{"arch": "unet", "blocks_per_level": 2, "attention": false, "init": "kaiming_normal", "max_precond_dim": 1024, "adamw_lr_other_params": 0.00071, "sam_rho": 0.1, "steps": 9000, "adamw_weight_decay_other_params": 0}
Rows from block 6, named by matrix and row number. Each number is 200 + 40 x the weight over its row's rms, rounded and kept within 0 to 999. All counts start at 0. After the name is the row's rms in percent of the matrix's.
# convs0: reduce pointwise conv (model.decb.0.0.convs.0.weight, 32x128x1x1), inputs 0-63
convs0.0,087,229,157,197,140,173,175,241,183,130,219,176,160,255,160,180,189,183,228,170,266,219,245,299,233,170,160,226,203,140,214,267,209,145,148,209,154,185,242,153,225,288,278,240,211,226,121,242,238,235,129,214,206,149,165,244,187,143,222,173,193,228,283,164,201
convs0.1,102,197,222,256,254,178,215,251,141,189,238,205,222,218,183,182,156,184,206,159,216,249,229,204,259,85,166,197,240,238,202,209,211,266,153,135,223,202,234,186,151,150,249,229,105,207,228,234,158,150,174,342,199,158,223,218,224,158,198,194,257,128,127,144,202
convs0.2,118,189,196,180,221,268,126,228,252,240,147,210,215,223,161,154,158,232,196,274,266,260,141,132,188,171,162,167,194,310,143,231,203,219,213,247,208,191,162,235,228,209,183,144,146,161,208,260,173,258,213,207,160,216,163,133,153,209,159,203,191,202,181,238,196
convs0.3,084,240,225,222,184,173,238,268,181,197,247,161,247,204,233,227,245,274,224,182,233,242,147,233,229,242,217,235,230,290,206,176,182,100,265,134,210,216,242,153,196,206,193,144,180,218,236,202,194,216,186,137,237,248,154,175,190,171,154,250,186,176,241,228,266
convs0.4,115,135,122,175,179,200,121,150,204,186,119,174,297,220,252,151,185,192,205,129,135,238,206,166,186,140,159,258,211,246,183,139,168,222,256,167,83,265,168,128,135,123,129,249,234,263,158,213,178,149,177,192,205,158,237,241,205,293,101,216,222,209,237,233,144
convs0.5,093,171,223,169,271,217,173,116,258,202,185,275,202,192,195,107,174,308,240,180,227,240,187,132,207,127,128,143,233,239,138,213,147,267,182,210,190,187,178,234,220,160,200,132,235,185,170,179,101,246,182,200,178,190,361,225,219,174,203,165,190,247,129,212,115
convs0.6,111,271,210,203,213,290,203,185,207,200,206,159,248,201,160,206,227,215,128,179,152,128,184,159,194,189,203,176,206,165,205,190,137,107,205,266,194,191,149,271,186,195,205,223,163,244,192,279,135,249,197,208,221,188,100,138,229,179,207,192,151,229,251,208,164
convs0.7,085,186,186,131,208,218,152,156,94,181,153,211,151,163,214,258,138,155,121,177,231,131,236,181,192,193,277,247,221,175,184,248,185,176,181,198,185,142,218,126,124,189,185,275,126,149,242,197,163,177,124,232,160,149,166,228,213,171,129,180,208,162,227,283,195
convs0.8,103,232,199,267,249,189,194,154,230,205,195,141,301,193,241,167,215,187,162,313,225,167,245,188,239,195,237,132,192,130,208,129,158,235,129,174,216,233,248,195,261,168,190,195,216,187,222,339,189,202,104,232,98,186,131,202,203,250,281,155,114,163,275,257,216
convs0.9,105,235,200,192,182,169,243,148,187,210,163,193,63,266,165,180,183,190,254,302,238,211,214,210,161,128,157,159,218,164,221,158,182,141,153,218,286,229,126,194,242,204,215,129,144,126,209,82,139,173,230,197,206,168,111,158,202,148,284,131,156,222,190,272,202
convs0.10,096,188,162,169,146,238,291,193,225,177,183,255,200,255,182,151,188,128,200,188,205,152,212,197,176,142,147,176,122,196,241,187,214,203,232,115,176,250,121,114,167,191,206,202,151,227,150,224,234,106,206,274,265,137,183,192,217,165,201,102,203,154,272,176,170
convs0.11,113,159,210,183,127,205,249,109,248,152,143,230,233,259,184,249,238,196,157,167,225,214,244,142,185,123,117,104,140,216,210,213,229,276,224,214,248,175,105,254,114,185,163,118,159,268,151,229,193,240,249,169,198,227,266,114,243,232,182,30,243,142,193,188,172
convs0.12,114,178,129,187,202,197,167,191,180,190,114,250,229,218,220,132,151,202,275,141,272,200,150,121,201,185,211,235,191,196,75,203,225,329,183,158,154,219,165,138,134,127,114,165,142,181,149,157,169,83,207,218,215,103,175,138,234,148,197,161,205,187,154,194,141
convs0.13,094,149,136,229,177,214,185,203,307,265,237,217,153,190,174,176,261,234,171,169,139,156,199,197,212,188,134,266,114,261,192,156,210,96,204,181,215,118,168,160,185,181,130,215,194,131,258,251,185,138,221,192,246,157,126,184,213,230,279,154,214,236,256,230,166
convs0.14,079,212,183,215,216,193,228,185,206,188,191,169,195,247,240,206,193,140,169,180,234,169,217,259,237,149,203,260,135,159,157,161,212,159,180,163,255,158,198,151,247,195,208,172,201,214,172,213,170,75,151,221,166,127,155,249,89,122,220,223,189,134,317,206,203
convs0.15,094,190,180,186,169,188,294,215,199,212,146,124,189,199,161,240,152,136,160,234,188,172,254,236,134,245,137,182,290,273,210,164,139,324,276,150,177,238,70,168,178,162,248,134,197,177,235,174,171,176,150,247,218,182,214,141,220,147,196,100,205,222,190,222,142
convs0.16,109,254,175,221,202,163,166,204,196,215,188,262,209,178,266,231,232,218,183,248,270,212,190,200,183,198,261,279,179,181,275,142,172,172,173,208,222,221,189,174,205,220,210,155,142,167,261,240,182,163,155,186,245,159,189,245,255,220,122,189,153,259,184,270,179
convs0.17,091,167,160,189,289,191,181,115,204,235,276,235,153,223,154,112,221,260,166,229,173,167,173,239,321,195,144,188,270,218,216,269,315,124,214,246,208,149,170,216,186,180,157,223,163,223,216,203,175,176,231,155,245,197,173,170,235,183,203,154,193,194,213,220,260
convs0.18,101,164,270,243,276,254,158,115,234,210,214,234,190,206,144,272,241,170,181,197,219,190,240,209,217,126,225,130,164,166,202,232,137,175,215,231,174,155,251,187,278,215,137,148,205,237,202,255,200,176,245,198,195,171,150,184,202,311,295,162,204,142,208,226,190
convs0.19,102,203,231,164,261,225,270,233,210,249,169,261,194,271,163,128,279,138,164,244,278,219,224,215,266,170,170,244,291,230,193,144,157,167,229,143,249,189,118,153,234,216,181,186,154,165,172,255,200,152,327,270,153,168,178,119,179,165,152,267,215,173,212,140,123
convs0.20,100,159,221,237,151,240,88,185,209,279,191,240,264,149,245,124,159,352,142,105,166,169,104,112,203,201,200,223,226,243,172,250,216,214,173,195,265,172,162,291,258,155,189,221,190,237,193,250,166,335,152,166,210,244,167,209,185,281,221,192,215,167,147,231,133
convs0.21,098,119,276,265,259,156,116,207,190,221,179,224,231,179,222,121,184,155,118,159,252,177,236,188,165,166,194,187,189,206,86,162,190,184,238,241,147,216,233,279,228,185,161,169,215,220,272,166,264,275,185,174,185,311,133,127,225,217,86,189,193,162,144,132,194
convs0.22,092,241,356,157,183,196,195,195,225,220,233,211,181,231,148,316,232,191,232,201,185,135,196,215,170,309,176,202,144,131,179,243,191,160,185,179,179,258,117,185,223,188,176,194,148,180,193,166,118,177,280,220,202,200,143,165,265,250,209,218,157,235,235,174,257
convs0.23,105,170,170,188,186,186,95,259,203,242,179,164,147,149,223,117,209,223,240,224,178,158,155,105,264,208,194,275,230,259,146,165,197,263,238,240,209,206,155,228,230,74,151,191,232,193,265,159,137,192,217,220,237,244,155,170,142,353,205,165,179,210,111,208,129
convs0.24,098,154,119,253,178,196,216,229,172,226,210,246,229,217,271,276,173,168,255,166,193,212,169,193,181,271,225,243,271,211,168,199,158,249,166,264,137,229,293,243,218,152,172,156,251,253,207,211,129,226,185,197,120,251,180,268,135,229,148,258,181,269,258,160,115
convs0.25,094,222,173,182,230,262,249,194,310,191,219,252,148,196,185,220,221,201,223,272,185,173,305,208,222,174,149,121,182,132,209,211,205,199,225,175,280,309,95,209,265,199,197,157,172,186,159,217,225,158,164,171,307,153,154,146,180,187,230,183,185,158,268,174,176
convs0.26,102,235,293,237,177,201,253,208,200,224,205,162,162,161,271,212,201,223,190,235,250,243,134,228,247,230,252,172,200,154,75,202,163,130,159,241,306,201,254,296,185,195,203,201,181,233,243,187,232,218,138,304,156,167,208,243,146,164,227,241,180,170,233,192,261
convs0.27,107,229,227,115,272,226,202,130,251,236,184,193,213,201,179,165,208,269,243,278,178,116,233,202,182,91,150,273,169,225,301,204,224,135,226,245,301,198,170,230,185,138,159,131,189,245,193,216,207,218,221,218,307,181,191,195,221,332,192,116,191,248,181,232,135
convs0.28,097,215,165,233,301,213,227,222,226,237,172,231,195,204,164,218,140,157,198,263,214,123,203,196,168,248,138,200,159,150,210,166,189,255,192,341,176,186,54,300,152,177,215,210,169,155,277,137,181,274,208,239,319,215,85,162,197,221,212,194,192,179,198,166,164
convs0.29,095,231,256,175,234,155,195,244,227,200,252,154,238,225,184,177,168,247,187,237,218,224,148,218,115,212,290,166,256,199,141,244,234,171,140,129,235,188,230,122,262,277,233,226,190,207,205,195,219,124,294,134,279,105,96,185,220,263,163,236,159,242,130,243,183
convs0.30,112,146,168,187,240,182,171,248,232,212,223,127,201,240,182,139,211,206,238,190,219,253,149,186,211,175,162,122,259,161,127,208,165,125,206,266,197,189,222,207,202,193,157,185,197,229,224,180,157,212,218,186,215,144,170,123,204,196,152,199,183,154,230,210,190
convs0.31,086,96,197,146,269,179,224,214,305,122,228,222,191,259,249,205,201,211,205,186,254,196,129,150,181,193,182,175,201,178,274,194,317,185,160,177,132,178,205,269,200,199,137,141,157,238,216,190,169,314,179,237,141,159,188,159,158,261,224,150,156,137,192,195,231